config.toml
dataset = "rendered made-up planets"
encoder_qk_norm = false
encoder_layers = 12
decoder_head_dim = 64
decoder_bias = "all"
decoder_qk_norm = false
decoder_prefix_bidirectional = true
init = "torch_default"
residual_init = "none"
Rows from block 5 of the image encoder, named by matrix and row number. Rows with one number belong to one neuron. Each number is 500 + 50 x the weight over its row's rms, rounded and kept within 0 to 999. All counts start at 0. Numbers have three digits each.
# fc1: MLP up (encoder.blocks.5.mlp.fc1.weight, 512x128), inputs 0-127
# fc2: MLP down (encoder.blocks.5.mlp.fc2.weight, 128x512, transposed), outputs 0-127
fc1.208:424533552554563491490471562507428515477455470485490571595490561517544566460484530448526510497455448553508544461448610577469491499511532471551467506452449372470551606469481575512606406526481513435420470478509489457626504507478548516525524566490564551523589538477420543596476490489428522446500619494492491553495531480457556505447449503422537539441461448511415468463503396423493511471482
fc1.209:418520638548554516469540491528421540399508423467483517606533479502513507498486461497628493483549467493526544519541541533420465563482477494477534574521480492533463584409517594460462501461453559454493488513559429499575573493497487475526534526544445612470601545585432501494526482524487494438481600504577570567523495571521493523467546457556542496396429502483467407555509446492571496495418
fc1.210:538567588614525594443547492518466522456492461482556544570553549498520490489486537522605517497515388540491568440486580594505485473467445539482475549529438482493514539497545597474554445500545551548391489512467399563520536557418513602485458559425474562500534580581441541480531452474430461419488598468591536493424487500499448542517499541538533497433505483546486504423496416512557531520534
fc1.211:476474610435605471439453535596498486418494471459493509602423444494566471470479545498529525496511494525498463498405556585387490419457512479436495483453418493529514541515529542436534417474532540479390513473561450460566518529499525505486438511462531574562497502473444559543498461510478567414504564555473563499544417483552492544491489487449473429432544478488523472465446399550532620622487
fc1.212:392508535528513591521551476555535563470480422467414540566475516415549475502530492445523482550441420479480515558433538485511460439421496558551467542525487556566476465455449464543457411537509496561544516487403424549535584549549553472546519547449473506512456520619506583509535474564584531396488556480476556549503479521429550484511546503503444415456431396548527390546473450478544462445444
fc1.214:499589513443491491590480606508411505445499540485560560494549523477454463563530571519544563432503441409440533489450464540477508499476478516538523508561524373499509613407462558485498547489514514563514482430504493537563428470477485457456488513531534456527559575617561478509433573537499560436529519437465408563569481507438491516460471547489486528588530536467454488504577417523570452386412
fc1.216:394463504515528551527506389524497441479356517473535415421552551481498490549459592552427492518475534484510472458489470449482483486518528570443542626613416514494420463533467643513433442497429475525587539575514524443531560468525516609569552489520511538525521471505413504438537523524548476514522567499485435455467443453513463459499503468560541495423466445510552473447439507531501509534581
fc1.217:491455559518595528464552459522401497433467443519505516490448477539467510475423501562502507575445494504438528493522456497512478518439534488556599525512421458536559488499447623471497350492471552456408498492461524451506545468510510623569516531569505502595547526486414511530535522506429525502474562503410617492442457548515389489476442407552559408445525413513446495429451507505476521491505
fc1.218:487473477471529573428552508574454540468496402406466451481485535480539493457479499480537498504472448542509535436494438528561493532503545527443570569442342532482527433515463629502476501433489529434525547607404450459501596480457490499545591540501485562503501553587516525487540450491454487480479596525593474504498401552531446530496461427578491404417500476464517464482420451431528539547554
fc1.219:525548520440588544458462497588438518356512408416500463524411521496541476470516509423532469506494520514455493506480449497530568533511540551507569549526386495546437507507507628553527388461462462452535540557441413477509521507470570474500533488480479524572488476511420445492467445493467492451548586594568461478540462528569489454482494452548454452444489476428520416489427437529486623592470
fc1.221:512506504575531477455556508485529552514555504531423564542431439522543578481527545509573470521477466450509523553528484534431466507395435516440531469467467449472511439511471546476468427442546514476398472512517460486581547568471455504550534462560432556541518541512524621547472472446442396416484569524541612500556555459492579520518393434452500383513516586515507522490493403546469621474546
fc1.222:422589576457538493476536590579445497443465504562518526597594517509529544417549551434533437466486489528546583508437561488421515494382527469491511528428411435531473494475465542535558413463587553566469462542527383479526546548446505471504556557522460543436503489612428491583557481509395456457520513480495527576443468549518527549482463459521507528471462472488440476521536487437481531441421
fc1.223:489518559496578516559501529511474531462436510482513586524483500475524439536545548520600442500543527509491525550384503534510502419481521418572510510462515500559565559504530563477538463422510571505419537518494494522502557611547497434417530463542530466550463506571473552636513550520569516491567560508482468512576447467486437490456416392525524524486437477444460359433382493518546562515403
fc1.225:424485470512532561455531536542406538483540436449439486519617527498481527460465491463538434550530384495514625549434504562477552503414475547501526599483451439491500491495510609525494477511450553535524502490425433550494569617520524543553503513514461547508519528545452577466477467554462478450539595459440507615468519579575533529520505509470492494480527437521453396451555374456572484477442
fc1.226:552536459498461440449513451395582551445559495494545592447551532542558474478508525535517547481509489461393479575487449453576396576541496396534518531500506505507501528614500576479502579516436492566518566519478478502425597486518527518435570458538470436543486445526563417485530472575515534532407490456550450534528502464425538472575452416552555491584454522543455487457500582533473462385502
fc1.227:465645534424490453464512584485501398565577407393423557533516473434475514426478426401537510457556537524512550523443504472491547519468469538602475534511586475502485475465593468489421528520528457560549499496464514448531542460552514411463561541516498483529552480447562494513532495543427517454461505432522470618518486517483552521565539463458448468500525505451418429402579481466419440518452
fc1.228:470470549590552512515618531517434496501475359493404558482464518528474521554518523542488524499514488453448676430526437647475507469428481488518500486437555468516541466485467504507590452422467470424397480545425475481532554534419475542525520533547426545515486560482486468487558487507386445473549579544479550523537560513509526508475489417504512444458518501473417489543468411464526494438529
fc1.229:503562486473504445487476558497480558478591500468480509444483553460545479502532467553542581484518486521453472518385500435454436536523552443546472509487551529591485418559554635448474457437493577453572559485462443488496630596537574392509479460499461440539473468512510545544566471582477569476511611519581549492609504448524551487450473370524482492485489475491530497480467569508520493429428
fc1.230:478540469536542568499513563546386539472534486466436460565506467491511486434498464471548464573519515464454577563455594539379567432468452547521481491536346542543492557523471582542483404500549532464388451489537470518521551450552528546505462577452572512561531536547488507453530433485410524509460519540532516529473478576430512555447447437514553463469482484521401430511469382456559555496458
fc1.231:571563535568502527402477612559412499503484408529382497532490463498579501455500436511498499495492527491458562460485447574436543549472501556544524485443447475555546411467426603434551427484495515481410412467521444423586504513459518530528466593464503534503551559559488484588517409528450514424501552510536610468469425586501546556489462441468550480440462499502494442494442449471509555529492
fc1.232:429453533554558538541619465526499594444430416444468532533565510466546515527464434480491517591521433583454496530466547534345552528438472464537516517518478404462532542488424595443544504492486468516475430577562446487512581575467526514504561461473526501558508545599513577515528499483416547527405561452562507527501543512493520517563538431560532511467472426592450448463493527470560433475479
fc1.233:498480490552539505527547465663446512474459394503462506520474481492530504438568465485571499483522508574522512450470479489474494511474463578508496557511444422467518568498462586469522476422485556438425465617406388513565508506502477439541501544500511582528572502557454505472498473457426426389540663528471514563423474507496482618490462520445445436490405453457478489472536461482522523537484
fc1.234:494540532500485506499533501499413530406431464425518461464499523478535479504542511501509501500493522534537513420466530482507462485513471411544506573560418457563524492486442716475575505448442582517493528551479490443437602530534499566506575536531511495546448554600464506470518456520496545510501614562532435555474419421516468487499460400559545491410414438512453492470372525485538524442496
fc1.235:470490464519562550516573453519464537387466440430543482506453552548516505498480555559539511504490481569461477407424525507490422510498461514471494634542367462486524455521445680467527454437442564480522517576432508441502608449437493546496531484504508552505443524574380492468503421502513528523487555535571450489439459477563494496496396431569580482436488494509496475463471500497549490553462
fc1.236:492576529486500488456482549567494536468437498493544572508460493487515471549531486503594512450544507492438471443351491565496470513486557471472454497403490445493568551423536621410589542471576597518422454564491452523468468524418480438421566509502556457523502474588490467573453521490543465490515555537487492625488462473540444595484445450512465444493455472508526413424424459509580560552458
fc2.208:561522472567552506593502507496478474587489495559470536552488531583520518404536455449534551531431560583447462535492529425467511452515463430521528462561467437436486619522455470360452491456469463574542530457512411459585432473570509468499413571463588486481495502491429478489495443487453525536458479529633402483528500567466473514489531475521454523460615485563460548455446537593509474483528
fc2.209:534560387553457443495462405540538542492493401412533480468439580477507467578441553434472506515442468574587438543530475497451398526574541537471516521508570433515499541499453591571483540461534548580518519547516535557521482505486589472512462469490435570479506477542522537528489570507563477487447420476483476430562406501560480459486565484445516548568417437406618561455534519421521506476502
fc2.210:497451451470525495567600573476516482442492523491544589463580619516426508572470549422578485493570525472616465451483572493521475480405607517516457506557611529497453531557512471502457518435504477546481586572505428561565515496503429540475532371505536541389454476450512476479542489497556481449515553461450446439529453530493444452523558451497504555482416530495509460491477545449446521608514
fc2.211:460515473466542531494498376481535421405550502492496473530569558520492502429588521491521505558461557557540491491489576473527521491489462450520488466490475463423511592461567510507542450507471476571615564463542534580534460522459498507556515355494566447540482515431468350469497502455464580582442528513456342441446429543463530507430585539502523532564462493507502486517539524481593459465496
fc2.212:472520469568491513478512500457545553548406482431492547461487467495482505450494513557506455479493538514586472453526528537537535538453528437498493509469501612552513463395490509496547479499728531544458393480531431436554504510509443395484511406426529486463500494472563554523546549372522485575488491508358421464571477537487459462528488517364494508506454466475547494478461468500478506491543
fc2.214:638537498439480474477496483491483428507508466546472458508528473452430544449518434586450511589474532510545489601472512536485529464628519465489560516598430460433521556471519487524458502523481458542419641566483584518534436478541450470563499420608540495455475449534564524441375526539477494489514479557475385438489494502472502479438435523554431517485474561542523563542477436436488432541491
fc2.216:465443503471483505492469423488408405507522451492488506470485531480391555515486521562495606534486500458455535448531502543464510456506570495540563455464500464410554492496349474449438610490452485452461732531556526568462534514398445529563523536572546482486551575478453464470465532523479427490496515430450524513482552526454530461482507507572442478516433475491507442487489497528515456518406
fc2.217:589554460600539544433525515469534514490550513489441523513556569492551428518600497469448497477520566557524417417589506467517428444402489495561519579549538539520472425500514434543488553512519504550571507469504498515499511510460490423488525548476544464454466557481578545453491503486554446516526523416484633544467477500514613454580503507399414522538548534435526442541642422426433491511489
fc2.218:487503514471427500397532496505440538480494529524502519511480502450389590457442560568472484520457493505463490598499534533491540489390510470505503463478565486446583495504341543540528552498428462541499764549519524458479515472521561568540485442511467440497481519533520466468486481514508442494574540463443469498482534501489515380489543504500525432400503489523522526534387483543525510507530
fc2.219:519492514538504486475516521523425453466558564553539500526494529510542546492530551548533514463574496486504477443452441474427415530435554523490522495465493510343386466528481548504490556508392515447447726503518524533545562488488508583450554531594459590467555517498460535444479548442534572462462467485507479407469551531502622497450507427491573475502508483479478485523409527518529518485571
fc2.221:501397420434542437518556473477505471488531567519536452486524547512398508447503459519533513466480590483569505585563497445557496402464519549470529389531421521385480476453468425465431523441450516541541491496467524523404469514562460520514468453463480495500443488356581511521470482424545515461530541471459517410504519472584430604452575525500518513474428505535466571504586471429443455428539
fc2.222:494443569412501445563383464479577439603477547462609540482457502503529462461512514549470539558495442499515461498541530506530567560395450574506364502448530528504507488600513519540493508556468519548512529361543483434457503506545481459419496577474520606432466501586420590510512470511540576502458509572627468499488447471463548466430455539460476469508494483530539543497541484517437515462478
fc2.223:346485490653460557535524582520584487518405504569542511437522609514493562565565478394486468453404469537396510437473495504504471485412464505482519530593542497490533543474478497454541442473547486501477619513510479536502456616405492396491518463515492518512518525430418504531472505564506505499514494462495396522465488477483490454504596543430496490512495456495494492481498419449446452562480
fc2.225:592592419397542611577549437423530497479481587516610538519533539453566476505515540544514501443522567483532527536453521593489614478536512433465509498502555529492565524505562469446540455467517515467525441504462506517509536515487484477518530450463498517530546524509594501499523635557547547491501533449407456539580463450460524410461502457486456549624478460459478482454573592602434513511457
fc2.226:559477537515529564486447481554487461580561446552462429520435484545582485510418403587459441456489537532521580502490459564496445550530516446451511475471462516537514511586392499529508489471566592481471755485521553500472490468496537466514463449594535544440512494543513476542475442427579521480526513511479479497502542440559514490542465555542573475454497512415472487537485448534526478600459
fc2.227:677506503503530507504516528511505480505793474482504479512516497417560530533512474561497569549553517462487518539459494420523561438508521534448460524500448491497518525477650402526549498428480441448472545473446477471464515488542467467471517495571523475523472508472556493556500455509514494521475540507562454428500423501507489380429539492452496462475468454415502465467508462507497481463476
fc2.228:590585457543498452470470463503522482441559475486542477564575496523495516446604475449528404505481523493483495530606528499544505460465548517619469514549486545420492483490467413536534550515483453618512516547526533559490518482493503462507541499402589527556446487458618436493545511545548498548515457446378535495507460459434463547485612547366483423523453562455513509520624562444474503496508
fc2.229:481486524533465471521582448481468472549545508566551453425526448496446486436505495585496501462530539559508591522383488469516435503451462562515550531547462545499619550533520512438485448488501533569544715481517411597450517457471557445487459467647482466484495465461536473452457494493518503434478530425497411566538501483518432510593484527434487501530509542565472550510451502551482536423459
fc2.230:568561634472462526566532528419461421411488543575533510523464537549508575499583579562507468601465403431444484509528464510514519405453507486545558596525508446474486592561512384422501542496531465458547515496503469530524545507513554574536544518512530490552527597435453547440418576540468475526486500528509538530452492475407414421369492494421490502511526469534452520468516484527487487466470
fc2.231:449489480574545489567646520612526575541540478530544610394534514505510484484498474412417527550448486519623509499494507513553496493446462488442472524476525520450483465519452516492469419430509486520470537480486456485578539525509502490492433519405431511535501522493457572573509577506602523486542455422483588539481537537417616482545578484436459475442626435473487576527510524440527483498561
fc2.232:471577440523510564517548446597509537563530502499595511484587566501479551448452476431446475462463560481516495519574466544549531584440569522456481502530532551498538474467517569520481505412591429482503494529530437525557460530548531461502397487400495591412463461462563491453591471509510472459494436487482495489595475571492517544546529498393484485525507535504461511548635635467391505568486
fc2.233:521554542497473516498447435434503464471514539461507549562511519595462488595520468556541503464481510429457483480495568488481513395495489488490634407599540640508513551422475493477532590452559486547487524451477481579516475539585444484459547462539516519499529566500572462440477498503576612589514442575449454443561595400509422483435461476483539433509445586497513509513449479532505554527556
fc2.234:405561467512498515468502551538506478441515533435550506554469498507438522449552498508481451486512455567503540438529500483514488516474568563541451539483545514426454558503358536469472510525424540476541819472519482497541464454513469569446452471588497464454537502471467475573541580523506551503497493529513429464493577496517519464466502498423578503489549472540475490552468534553510515473459
fc2.235:446493461448478434475501470457486513465511450377506504531562540531489481481469555440474497500493458529595498510435513502469512490474513550575457521493499464404548559518356491498398448507445465501548767486539422473467554427504451600592471476519500485488485531566505489529532465533548496468528487487537458488518486495470523412541472482482398498437411551467486492571441526517517498502438
fc2.236:464494524579471490557540517537573513416425554517472504463522523491564529491508476491470486476490451580522518464396518414529426481491473493512425530514510496597463568514540453518412441559564436488511607515541507486523487518401561380550554384623439508557504572470394500480467516491539472526500542487540395428427535460453458430553504516414449484506470457547469461498454566483435542456416